{"image_size": 32, "bottleneck": "fsq", "decoder_upsampling": "pixel_shuffle", "lr": 0.016, "lr_schedule": "cosine"}
Rows from block 4 of the encoder of a small image FSQ autoencoder, named by matrix and row number. Rows with one number belong to one channel. Each number is 128 + 32 x the weight over its row's rms, rounded and kept within 0 to 255. All counts start at 0. Numbers have three digits each.
After each channel's rows are labels from the 100 images, of 14976, where the channel reaches its highest value: "peak on" is the class under the peak; "patch colour" is the nearest of a few named colours to the mean colour under the peak. Only what is clearly more common there than usual is listed. The data: seven-segment displays showing three digits.
# conv1: bottleneck pointwise conv (encoder.blocks.4.conv1.weight, 96x176x1x1), inputs 0-175
# conv2: growth 3x3 conv (encoder.blocks.4.conv2.weight, 24x96x3x3, transposed), outputs 0-23, a 3x3 kernel for each

conv1.9:097110140114139093118103096115161055148125105100084148086053100087100114112172123123152142096145094175186129103155079092175102067116084055146140190106144168182110131120137097106127108106139129098144127100147112105098105128136172139143092169165090137107107100166133109113119162170111187152168147146139125125151187167212107147125125116141100193121147163088110118146120155132136117132165162186178187154149107097100088169138087123124129178158113126175144152081165139125119094097148165114107109126128149156189205202131186118157197153
conv2.9:132154120167123108119128121133103118120120133130080113055069166061067207069071173124113128106076121124104175104101054114105062113111071160177184155122141127109101091090136127127169119108155161179128133134103104137160058125180037171197044178194093121105102137146075103154132149129093104154083104184118111127106090112170139152119132122139135110118105089124111155094100139130124132076106157089073155081098167130158170150157146122120117109125151104113138125155169075065102094075146137147210146144126142139117146113106156133123155139133121056105144151103177189131122146105109100090123112100107087096100109093081092101112132176117129128124130127151126123
peak on: screen
patch colour: grey

conv1.3:128107132136160103094091141156148070094127112149088115157117125121171121108099114187144165047087122156155171139210158137108106110143089164147141084165120152071155145164092155135108123134102163184142168144094146117096136089141139127096123110113144119111125111122100186116115161119145150122180135138129097138108128123102128085096128116113108168097109144113106120073144138098174122112137110072128084137130114148111044131095158099115101117147091152093118128132089120102215144062155097052125250193088107103140115092214158113073142075
conv2.3:183134092125095149073101144096096057107122134127162167170113113125130139132112130231237178188129131108100116105116088127138087125131117100092049086105073071095087095103114088082076054093113099140165107171150119170143094159107114137125098116166085081143113133178122137144058100091117149150127121101148142138090081120144144185113106098103081084122126092095114181092125150095099097122116142106080114140105145099104152091102132160136132110069099098097175108139207123116144105119121125130094142150107123124111139163137110136154085149128101140094134093124152119173196176200159189192132123127077098109094123113107130112107105100157189161125145139110102107
peak on: lit segment
patch colour: grey

conv1.21:165110156111159124121132139166166146159178159093109165095078116117157153106128111139168088132104156128118154062179115181160163102160091160089090148109120085110100118097111113154141076083164111133131157111066156091140098085139143126140090106104074116184179122114131165190138135206136127146136093108098124092121100088132108159096113160134075126099134180097113146165163113098092091168138113123150114111125138055117074124101193127145117130105199104164126126175093116090097165150215151069214143138110186095131154067147152141114144175
conv2.21:145133098132103100083095120107100100126111105132143129112144108103156145064112126116129119091121147085125147111167162076164124061153134205167152169111110145102106125122137184172187218201203152111156117089135093091116112110134110102141067075124135134117116075068086072057139122100150159088143174123091149179046114133042114132140140113110110110072066084177174160109096115076073077122142161061119150098129139100091093138115086164149144087096102109130131139140106122111173104085129126100131119117121143125117105109124130119085119089096147135125087109133115147167061068078097109112097100093116130104061135135144197188149130153114124140105112123120124115
peak on: screen
patch colour: brown

conv1.85:096118131051133127178097149081030160210087144159129103075153129128123077107152166132129177144134112135160124112122104134059158137149124168139131136143135129157164103127098084077102112076117132115115169101129127169085130110109220166111107126131141144150187141125155104128167092105128130150103166153191106109129157088112183122094108128098146095183094136154167156159124143179150126092174108112155104204124119148133114160116124171097156160154117128151166161137112111152133075135115124106117255079087138135120061168126126175104114113
conv2.85:128152129143090082092081070099107111107107097107125115106113158088077120114091104124122145145131107181137116108082097099078127089085127062121147108130121143126127096127136094153128125194174137095103137119135143132121083125064108119067138124072077110098082119127071113149081150167083140170063097141070094102122100063114090067164142097144123071115126081104138153104139134093120156230164118196150106167148096152132122093075097093077074084132120100137157130148184120091119114114146094104123141154183104144169060111112081118115077092129078090130147063093095032112118068110093104120110122145088098136116104179163147163160153102156134127131142139112127110
peak on: screen
patch colour: grey

conv1.68:121100141134131141107131102161094117119135090134135149138113137161131130154111108113119128148116119139121128123118143130154108148173096115109135142087156076127075146134158116107131091122132142170154117097106101150134135106116142100136093096142095141164117139124125080130132111153135181121143128099118096148139133203120091021096131160070126149141146146091147110103111133116127111167083115159118107092109073128124098186120102145181106108071161176122078093141118156233203077043208057093117210050171104102164179135085133135164226144
conv2.68:167111077135115118102093121128086055131114071117078045099136155080121142115157171192173120146087112109090100115110075107119061081107044120137112126110106080091088105099151114112138113091120098105053093110110096131161083144159089128159098105139113118074115132107149149145086145171068117175093147173138119123121111135086072131137145124164150142115116121125134154096125133080091083094103157117118158132157176152149137149108079155128092101116095096086100147150157122052102120075154129098154110107099114121088108101070098147179106129161114151184177135134198149156194161155143135108096096091131125129076057087041081134079124164141140102129121107175137124
peak on: lit segment
patch colour: grey

conv1.12:115131159090094146139129118131102124127149179122201136123091118152158186125129168106102126096103161145077163035152139137059124155082133092112186082103075111120107157190106119108124076153074140140103126105100096076097133146145140108123110099111078098111070148166129162140096154131123111142123101112054130074165111139121084131150141145144097143126075121101145121154137108083125095113078120146084165076119056078150118119172099150109152119109148087148139157155112103112065133118209153098105222114152118111196177108102102081097100173
conv2.12:209193083138092079080105109063151158089164169111120138140136106112151101117174076104159147158108090112105098091103133071098107069114162085082146098170195086184196135160135106109146102098140105106193142128192098113202069140084098162077113174134069068072103128128089133097067107090118171115093160132150115106142110114091104122138151146142124142148155140156146135115122149121149186148164113091117115100097103129104119112110120157109090085135142131145148150162116073095156046074150048084129150146106145146085142137087093143096109122086100125106119110125142099165132086158131143126143147135117130097074097088082108126084153206118155143123160129147144122
peak on: screen
patch colour: brown

conv1.92:195130155128117126172146128104133089129151124126124147145079114097175087183091122170101117098142078125101132180134119091098140094112187126125127104090122127122106090139129165107052097112121123152146157098078133092029126146110122141183103112121119084138105131149145150072150123097093150165136126115131089107164102134166157109155139092168119118116123128189173130129179134123103152134159125140119218181111094173142123092163076193142162094149140167127159112171091149080078169172099054145152090120116167155162210085171051128118081115
conv2.92:095090136083154162122209107077097140114146142110090150121153118070154122099117096129137128143117118105116142128109131121098127133125145103075082079109114114134115126171180116163153066082107144175207167099050098070126148112121143123098122130085070094107065081096044095094119119142125131150222219193137099094178148123110066089110118127127113109138144106138181134118137134103106149145208190071092074094131136110100107164172182132149158111156115134113097127138109153177190148121145144102153175142103114119118157126130170139103168107085141060091076106123090073106088083153060083095104130140108131152132113115122109128093120150131139134110148130111119106
peak on: screen
patch colour: brown

conv1.38:202128090103116106135093130132136174155126115109146153111122158086132102090085097107120148073138106116085141071129128132167110143147105098166146140150166122114182116106135147139153097060166125100118157129139161088109178099099103094170106078130122135115134114147129126115121121113179101122122061147133167170172162144135165130131129144134120098099130112117099146161122170114129110170157132210062165155179195098118156122102111231102111107152136109146139144174182202091167130208110183109053120166178141093108106187078167131120134204
conv2.38:118075081130091113131153126182163123162114113126078083198123095144112088139083083062092083102098129064123194120130112162130077208141066133104112183140117176132099074102139138116136146123109113138159172129100114124121076120143081131142070128180090116143098127105083097071138122139145110133203161172080082136086104167096150214132154178091085100069101077148158117116135150112104122116196230071091123113099096153141100113154087111136074083135129109120090147145116101127151082090103104110109105114101087101103130124113172172098121156106131110119102118153109135162125162152087130109096106090091087073143111089155128102152165137128127104132142088114128082
peak on: screen
patch colour: brown

conv1.25:134145130164128134143141117085080115131111098155100120132128152125119094124124111130104111118138133145123079135062117141133111137146124124151137132143095098168143122081116165143121098171130099088113122130157130141159130133149097158107139088130138098070100124146143134164151062097076157169131102090128134059104075061178114172106108156080109113163120092106164109103096107193152138139101106112049081214074174068106124040101154150086066126093093119069070134103158126151174089148163122062112166156163071141142072159063155061093138124
conv2.25:178194138227120073131107094126128111162151114129127144132119117134118142146097125107155188187182179159051090147143120141109110120096099071090117138136147170181158176133126128130111124140102176128108097125130104102085131122120116124087156187133087106078124146150101102090098133118106145111106116068135160138107126115120121138102160191139139158135147166185140139099081109062086115195153128133118109114090058224199207138144171093104109108120115138102101148108134113114094127138120112140139125109127091090102152104092069108164096103108102081109116148113068081058035087122120121117127142123082076116194123127119101128160156154099089102087120161163155178
peak on: lit segment
patch colour: black

conv1.51:144142138122094088090170171119150080133113050103094123149076127096071135134140102104148128074137114133107146083127115100090090138138093118116123085161141131121177151114101106123139100137141138131100091104144141156104081171145077209130162116143125099114152074133164074125037083182139112117125110118119140124135099096110150122121135194147133143150143093119131090043146132100103070108124129186118111062177119139119140214105126126172148113122117072131039137183151064094104128171132102091174109114103118107176140186124117098076078170
conv2.51:156122105138112147093134193108149169131165124104110096124144178087106091092085092122110117146098091096073136134146141074150175133196236151152131182167119212186136184163159188177153185132100115124137127131104093090074095096131054065126064070142111128113131100128118106116081101115081120122093153159094120127087085119040055109144150162119122141129097108099097108112113112122075110120126168165112099165107083149115129116117136120116120181159127120088087145138152094088108142115121132123121139087078142117100088079104107134132081105138118107123088121109048096117096132148117142142128128123140143147067105107099144176127169184125075089193156127137088108
peak on: lit segment
patch colour: black

conv1.78:134106131111109126159128124118145121148153132154123098110092121116060139146128107069187115084137141137071168122115077131079137063092164131098136190154110150103180149086115125104134130155097147090104127073123126093138159139098147127092148080174103180132080127155139193115128112109130100172079158128147173143144100127043122144107073101147106142053168102128147124105170129102170137117082104119125090060075090130151165133180159170207092170117124118094110160120132098195058170087144108172129108159159144131156091145129102188092074077
conv2.78:164128121124096101117130092122124117128147179102109164103144138085102122111086116117144176106116146075092126079146146103095046140127080117136165128115144083089127132187129095141101115138080139109122168129124139114112140125066143144066121143133109102124090110156087088064098146163118128116112138128078123156137164188166215220147114096124103070127116102141128080145141099133115059148127090139120081144149126184162213126100149102090097077080088149139115157155129060122172104159208084132193064025015121118106102122122130116111121106137117110127126111151122143162088129144166182126167180129121126120126100122096084120101099153161107108133149146135140163
peak on: screen
patch colour: black

conv1.65:179123143185162096142158089177166104083146083102147141134122158129129082132119177169131126121135179109200137094128133122171143140129113117123105073102136127106077128123138101166052104055212196130119136107135110132199148100153161135160090070133143132114119171134097111130100144126177087179128089138114161170140160111144088148145153182120129104113182095096113137166094097090137130159132136155130152059122222121089216134093188070136104158118119151128146117151126128123152107134188150133100168110149120132101168153112158064109112183
conv2.65:101156139182113076104064096160127115174145108117112115117086126104103141077095149088113129121150144141069125097171119109119109069114104100109132119119143138146159134124161083116176103137172189152107138116087108071053081097187074111152069147146086145123081121125085108090128139125107133128101096101144193201088127168075110127091110111093113138119123141117124134130139150100123112126098120079113171078125144211160160126107073040051059089111120114120129122130136182139101194123123151102139083106128111122115130119123109088074152118085142109108159173123130128052126078011126112123123104095145101083161105094082120126065095123119114140116137133188136108
peak on: lit segment
patch colour: orange

conv1.55:101106093122130116105110118162091188117162119139103088142168114192154149096102121120165156124132114131128082119151156164129137110136133098126114156132119121101150134124155156082173167136111101115107120117075116065179130149067112125144123117118095130111166137164107071121193126091178125134116146107163135116135137137067155094142061093176148132120218126141135107114110122145102094144111083136094095188057087178149084035063117077149100106119128116079120195175107069151140132055123108108122203123047087119154121091098077133111142090
conv2.55:162128126128142170148160151125126141116105117085056082158077103138101128132172169244153060133073040088116125096088098134142132098140134131135093130147092124125095098133120109115096089099109141130100132126108083095119131139107126101077102087077142130119147150171163139183095096140113116116130119093135124125139120157137153207201139096167131091166132078075132163098139138098121103111094085130138115116134168052084154059068112167141145081092101082097131082105148102120158095146144101136123108077087128138144098145143107137177128154143119165128107080135122126226158157201179154175123114135088101139061069082077122149130132108170152164162130156143095100
peak on: lit segment
patch colour: brown

conv1.50:044157146161151151106165123138111163137156150148139139110117115142114175106129139102132094090130154092130112139095157156167097153110172153131116069191099132161094121113161173110136150151112149130185119131155136198133117133163085121132163072122147160116116098144161169194135095120119113129106130107135117092116138082136139147149133146123153097096118126125119122062116160148067133104141090099213048122105138102143118119108132109161089094112153118140106170176129067116079066058190097057132168174068121171082132156094120031079185158
conv2.50:122145129195144081167121067080085066192176135155186183087115139102153180127173169100130171155164173133111096120118112098137132075124123123135179095101116151068092094106135107101106133167179154106131104117131102090090114201133093184160059145175089145092095142145128138175082096118100152113101118086129098150125134158162177161161184163126157170125129159114126160155140143028042082162133113090108088120126119230205184118131127120111098150121094128148163084086094140094122139109147118099139135152124142133121089120127083171183083108148090127115118146102108133100136131116154152154138130123115104108126133126116089084175114099126110099100091140120142195
peak on: lit segment
patch colour: black

conv1.89:135097116158113120119134168092064122114112129132176120148100146149129071096129104102103123138093099071141101132114146123077094121111151073136132103114136141099160118126103148076076098075132129110106128100137085117140165173193098123139121100105139141110135113120051096125152106135106142132153184119157145148156130162168146126107116192148127067118111077105131139153159148104136090125152110072089055151083077124145064147103078153139123070180055031144096151165118080103116196114159063178087130110119084226140121097159109168122146140
conv2.89:133140191149131175128154123149120133136152159099103111167154114153127101172159070122156129145133115112075114178161140130079075162114124186125110134083130109130154090112130123139149129112106124171164169171129245156077141124131151133095147106054070078118157154167196198170118113126158150139176200157143110086157093110155142181116101113174121115102077078190159155194140084208141125185170149148148100120143133129134129114130158138148149171134155181132134147146164131151168114135130098111085159121123103090105128134140127118093154155138185189149123139135120168169130185240064076079139149129156156173109125114145112099132091101125139149135161143151142101
peak on: screen
patch colour: black

conv1.82:078133106166145146104137097129148136130132129095121095140110120106108122160124129129128184121123158127182150131096115114147138112122190128153119076154142133128087148102143093144168110098156109124100115130143158171136131140134117096165114199137166061179116158139115119129094128120138126097095132104126093128121127094121103109113128199125135111108124121119093090093144128101107158130165082141080105092112166130122179149067103155060154097105142100113142140157115095123180190225198162048057255104175115078064129144088183112169150125
conv2.82:152142117111119083129072052077104125068078078088134116154121076153154130117091128153142132112105137119112113094093105095122104068080064099104133069100144138140150075124160081099152134185199144140124128102102095114098056140157058113150062115156050142113078160127045142082053091083106163127124157134137118153088067116108116159122140122103126121093093084129139162117130136103118116168153118121145125104126118117117098105109093101104087106119149119137186105091142087102140092114145083095120126140113092102098096088076135121096125114097129115064130115125163133146167092087118120090143123139197210217107122113102114101094108114168176160108100097071114091
peak on: screen
patch colour: grey

conv1.42:076137106098160115085113108121114140159115141171118148155193139109118134098148123093152134173152156124119106191185104136146144113167130081148154128110093136151108149122165129139136125127100105140153115161163122144189107158150145147118106125168165064066139139084134094120117128101130151121097124099111148113169134104125129105097105144120164071106188133133112142091069135164134137082061127101097127143100122153179093098102108191127079155174124125104094090116181104129143255113180120121113131111178147161130202149115168061170019091
conv2.42:093159225077188142180126028093130133081141131103121173125134122156186115171143110116123143131150139136117084135128147117120105077117120157133160104096147103121136180150114142110090100079089148186158197147084144103096124090103147104100135114118048126137066119135138153124054114150101131118139146125139147157090144137067123143128113071161128083186124094123108118158157143111149157191188144151135072097129110183155142196158195162170219084103120092106091125121115115125144128125156107119162178129102136135170122120194156135126171137126170131140068104095068066106096092134064095117100149188120159186150145121130145118112140130110123136126139160141148177
peak on: lit segment
patch colour: white

conv1.86:125106107083111116122121177135146144107144139093105103112106119218157117149084112100087155160096142122107128136106143095156141109088180173187114153120150169101083079142104165189174169115068079103116108102135087141177105135118107100136131181128091129075168102094093137084163162153126136136183125129136091152084098105179101164071133165154140083109169077102107164121138145116060173145185130106127191150088158098135115137134091104149142106085100178139120121110086131124087144112174145152067160062106054130126104178170152152205110138
conv2.86:070091198083119151134083075189176172101064109127157134136091083184094099162125124086103095101119134170179126138160155119138128110109095101110109125117106126141170151207178141206172091127112181178124111119105125135085136110098143096092131101083117140107111161116076140106137156164178162129132176168158099175138106146083101129120125072150160122164138151175159159145083085149144099144100128132133110075108120083090093160143105115098100122132168113111097117122084129122089103115101128160174181146174104044043147134116149128123119105144095092079098126152085114160110102123062081055101106100130144132163157139103099109086088126093081051132143115116113083
peak on: lit segment
patch colour: white

conv1.23:124098122087115121176104100101078083124126132093154149151098124131091078099121145102127155099136136106088137120181079105103064117132134093129121062104129122137061121146120155146129177067118109171105098161141074112109208174136139155094151109141135116124119138155138124188165102155096133159087127137150044101134134114200103122103111176099116134149159078185130117075121170099167089161109146113103104117113118124056103057139170065127110143180102123114103081140109113131057115168159103137092119133227104146119185168147151129108064088
conv2.23:106093191086142214144144140140130099145159120171175183141133137144100087159137067138131104163107098155120150110133152108087127156151213069116143118124134130174172163140133149151172099113130125179146157166122122107083124083154127086154155108132130087040179158078142143069162179141124139092127168129117127095106130098103142154103101095142144161108108125145143114126103097152144120140083079153140118119123140161183203145145168050027056153143152133110119153134127185175149157156102113132110064062122105114117159151103118116056156151081164188044100132166098138160129148182099126118160165149128108087125100116086098145153148166103122088128150150141149144
peak on: screen
patch colour: brown

conv1.84:106119174144121119126119145114123137187128116132166117115140119086088123113124091131145129142096097123182126106156102107133083103129117155154096064112117112204186140132133139158146164095101146147108137111129182168111115125180149109130163165117103178107110148116153112196089103159165133132114101160154158141145128151162114113128141108148096112154109114086170146122144101073103108135161123077154118137098140091158120115138133126183085135193139150116134074111062145122091086108177091065082255196106102171113246114120157119111080049
conv2.84:114143092111084067093056075106081051160149093120127113096121178109139197116162179085107116125134107194163153144133135100115103030062068082118167084097125148142115088095154109122201098109192132127091141142117163159141102146118100119153086152186111142150100127127073094153074119118064143137121176166112110116108101105146128124136163121130165161128144150100090120141121110080067118159150112139133134147121135136111085161140099186120073122141153112159176119135160136129163126107164099096136172206187154127117073085098110169134109125106095112117182153121191177149202141095130148141123128115085098081093081098106110120108126110145176133104119109096107072
peak on: lit segment
patch colour: cyan

conv1.56:109121151096113174117090079127146101168091168105172084112113103088107176142123089122088111101134138135087168128136059152126101089117182140095191076152101092101180191088119108109093198162114214111139108129127139111084128157088072123109128155110133137110117119119131131147103150118147155145143184119145096154119123101115159165146085137113095155084140139126104142082091101106160093094113126100079067076092189133061152097122063139095112095110093108113158108115094102041076157127130124087102134082156126131189153070073192136128146135
conv2.56:137169120104129092108131141096198204105150148088104122135176139107128112103137121147116120141121113131149176133142087114131110114150238127130164093180217057141190129075073139096116096124135101119190109127202106120178073086110112139096168183133072104126130184170146191117121131097092148125058084064114080061121077079156134137100099162103074123114137137130101109114102107164179147132126061098118104151133087122095111110118124165150120127086096124112142159144158138135120116128109130161125082095089168149126187140121083103080131149101133167165094127135152138159120125188165185212127146150090089085118127110107097128120153171103131115143157103142117095
peak on: screen
patch colour: brown

conv1.43:131116125093122129129133142191089133129103131087138125131086129124093109135154105154091099120129144133165084077108207113122138134131128098152144172154135168091104067110102097125073159092135157117128116110158095161127175138110139075098088109086112106098159129128072067117081171147112125124133139121151135147109110095095142110150070111131142164131144104117133153126066098098135118109124102120144060135131094094153116129163159141092064106149093138092125144128141109115098106023154106039153115247175196133098127091093185053093054147
conv2.43:130097122116102123134113142084071071151164178126192203081131129097128112127111106113143217124146175124125151137143167124136154100095115110111118112090109175128127151143131164142129114133126068054085095099111126136153148085071141106092125139123144157137118135161151137154111133142143155141155156130137140132099126127198190195108138188123136175132121151140111092146118079055048024135107091124096084152113121179168203135112173146123153126122105105127138107085087175156105172164109159167126075108106113111111125150187117131151102091086085070060087101104123129113092118126181186177129140138103119117139153182105109117137136141117113140082061138143143222
peak on: screen
patch colour: brown

conv1.94:132141143063090130152180088098146088116101105128115134149121123134140169090121131122127126123123114021094089178101174134128151193127117083113155148135136126115128124162126081112157111179132106108098173107094178149125113150109080122156102113109082171084187091131117110115148140150115140140133139102147156100148139146143109095138120105133120182135166163090128148085090078109109130121080098077138163115140082129118097110119150095136059247128089056089125132089124131101126154154181202110137094182238058111151106129127154112077096136
conv2.94:158121112136118140161137160113081128143156165118131181103154096136166107089085071105097152162180198097130148159159160142097120138083102138175190068058129129126122136130120157167128119123111148143139095093126111156162176158047186148053151149104142146139097112127114086092131115127119117110155166153099129125141154134121094095107109102084092088104105088142155142155148091156182178121133128135149140131125104150162181112125165072063060172153170168145153107113073142211232118179203067119170103133175109141125097113100113119157082077113083059075185107109154140138088068065137135119131130112147136106095113141118128162119138175153136127113121137119137143
peak on: screen
patch colour: brown

conv1.64:138091146104126093121098101153162096106121148098110111069092123147110134149079110102173129126111104099113180085157142165098057112095159136106159095140123084111148095150103139130153103102124132114145174115123151120100147118126108136150152123146183168170159149122166139100120112218158161145129123133127179073151070062139075126140095149110104165160153083106129089122095111052158114167124103075131111116200127027125150125150154148174122111077167100091141195200100106138140135141236132092122160169180109075081125087131129125129137103
conv2.64:152143118118096119128136165077092081068084078135144120088139135062108141059104127141143122150113132119090130110137165117119131078051088135159169092129165049101135144130128162131162135138165098103152091103129085102130153165087136119071094093083097113107097099081086088053071138128080127113146186162126118158071083127071064118093102091069067068089078102124123097113114110116135109134155190136150140102107119147109143138121146163129141101079084165159141142132109117112206127149223122113180147134104144132100138113094113154141140123122146106113075080121113131192123146167117151140092105105105106114064082133069118174074140203121152130097125156100126136
peak on: screen
patch colour: brown

conv1.48:149096133131122160130136148109166106123108157138124108090131109104116119107062140108141140114121161136132147136132188114118157133099161123106190137135082111120139141165125130151121146108088148163180164140127170101142130193081108119090113108129149078118153155142133077151121136122153158126114145096129109147163095144108106109093150092121082131145122146125138071159117137105104113108106059154152149188210111129109113200081108103082069156132181091083093117084134134134101082198158172190137090110108171125079193134045183163000168075
conv2.48:163145117100120123069129169157142159129149115114065070116148178112115160111103150122110123127124132090109121128159156135135146142147143103131106164143141196166130083102112120154131114140159070093085046072116086154177102111173096113166110111140135135127103115135064094116198173146173131141167171175112120116153128113114072074085094083095089078114092064094106110084097064182180195068090068145134152117139129081094100103121094084080058176166157131082131091132118110126134109104134100112129115108099127137114082056068138139117103126105111096108129118123112144141105120095183182176163149131176171167126109084125129125108109148165139145150163106097091039
peak on: screen
patch colour: grey

conv1.67:155125129130098114120117184103120160112130117078138118153106127129113089115086116143163087138108128081139122088103104113129178142126182084084118121130144113099138060116104105157153081111167119130159189114098136162138132142121177134146140141149124080144114128083145124135152167128095140137093130146152076150154154134192145105122156151097116133101105104136141141091114137110147151146101133158109105136113157158136184117107095130090146121066074138168122151105096106134168170124010156127077255114223059168118121111034167094127147146
conv2.67:151136114146087088098091096104127069136154099092121090181113096150106119125094110177167104187127122107086154134153126118152113064114072059073061105103082120105088094096154102107148106113124133120091086105112088088116035136149056122154037117161078140070077145096056092081113126128111134106136148128119108166086086134091121158134137122116111111114116093151150187082103146080095121130091115091092124094101116112118140066077080087062042088113125112118178080107185156147137138137123096113117122104089131124105132143136072117102066108098078112082138122157149107192189102134141175152116121098106104103101100109116144134111116093119146127100115112158129102
peak on: lit segment
patch colour: brown

conv1.29:118122134136201104066209122141108166098148116121133085115154129155141148153129128145169131223137115101122108079118158089102165141147131188161145075101111162146107059126107145168133115162159163111081071120161143117113124139153126156131108117096054147137113073128123080157093126110112126193093116097141099124118149133161183085114152156097120089111126107101172105120100098095116085160157122107150099111117140062101079174115112100111145154205132139117154091112127139108099105081084122086125105225115134126057171110119178039138157101
conv2.29:102112097126139099136122105119103089168146108107138135096096137136114154158128168081123177134132146130131135136118145120129160100099112072085136104113124218186153088089097156179145149154138169161118148102092140103095138150163129134152137138126134170142093112119101128189127188205074085062077111091107109129117096104116115103110150161101150213108126165125136138200174111114103101124104120112095120150145141135143140134164131092117110202211170135157147125118098126107094116049062112072086116211246105080064128150152090124174093123189112104151129121090118122078093109109132152137110120100105118100166182196151110096135098100146166166115105111107109119
peak on: lit segment
patch colour: white

conv1.45:156126128126097111103112141129117173117131103118120139130108133198129154119125092130151155099140112117151055146148066085143118139111077069113102184062157066093132135057129068171118111156158109043125147095142134106165186094136190071148152149179104130119138119124099117172115088152116136096133090125164105121184167103130127158154094105161103121119143125088153143124141077120107104097117170161149109155098056131079098175073198181163116163102087143116140129130136127096070175204148180189146166089155113166163127159122103155134166126
conv2.45:148146125155092065093093116114110108106109124112121130191161125143102105107056079093120134123120131086110146106112101118109057135155087162130140180109122147116147094154136109157169195153127164152149156165116128133096053057110075138132066155096109104150116108122057078078129113132135123131112155200107137128082094141107143182132125132130101101066062056214202173133095119132106120144142144148123117130133106125143133112131098117075023069094121180168143145131104124110150124093125137099122123087097108093096127141164135101092127107158145099128080090105165159133108098072072070084114137132138143140143111089109119115149180175144149143140122088082077049
peak on: screen
patch colour: grey

conv1.19:149135115090132112150087131139046155105102140117147110126067104103143147069129172091091122168121087132152088145108075138080189121125087102160105141102098069096109090126129135078153154077150168136126106107102102123086086104088132133102132121092150098122076144153148088135125049022115154128106107130102115170153112137094146102128165190139100123127131086104141137097128110131088152141084104184113125116128121081104073155130072153134059105098119105152156059128081113147108131085179122116129103183191176144092110135163212124151180092
conv2.19:134151161126111151126125130145140131120107129145192193080162147104167104093139096068099139119143158171175176114103171086141145093154135157195139134135122079050091135155123157144130181136111110106152121162192120112111225094088173099109159136098156178076123189105119194132109123111125140138106125131195186106161107081184098084123104064089088055102119113109117114168133126135098119108090151148118151157125160161115122179120145163104164122133128210222182161145156111131092097154109091162147089113123147175174121127106157128117127128175170163186098098125136102081117113081119136137086104099089104093102155193129132140110068101163140117121123118097105100
peak on: screen
patch colour: brown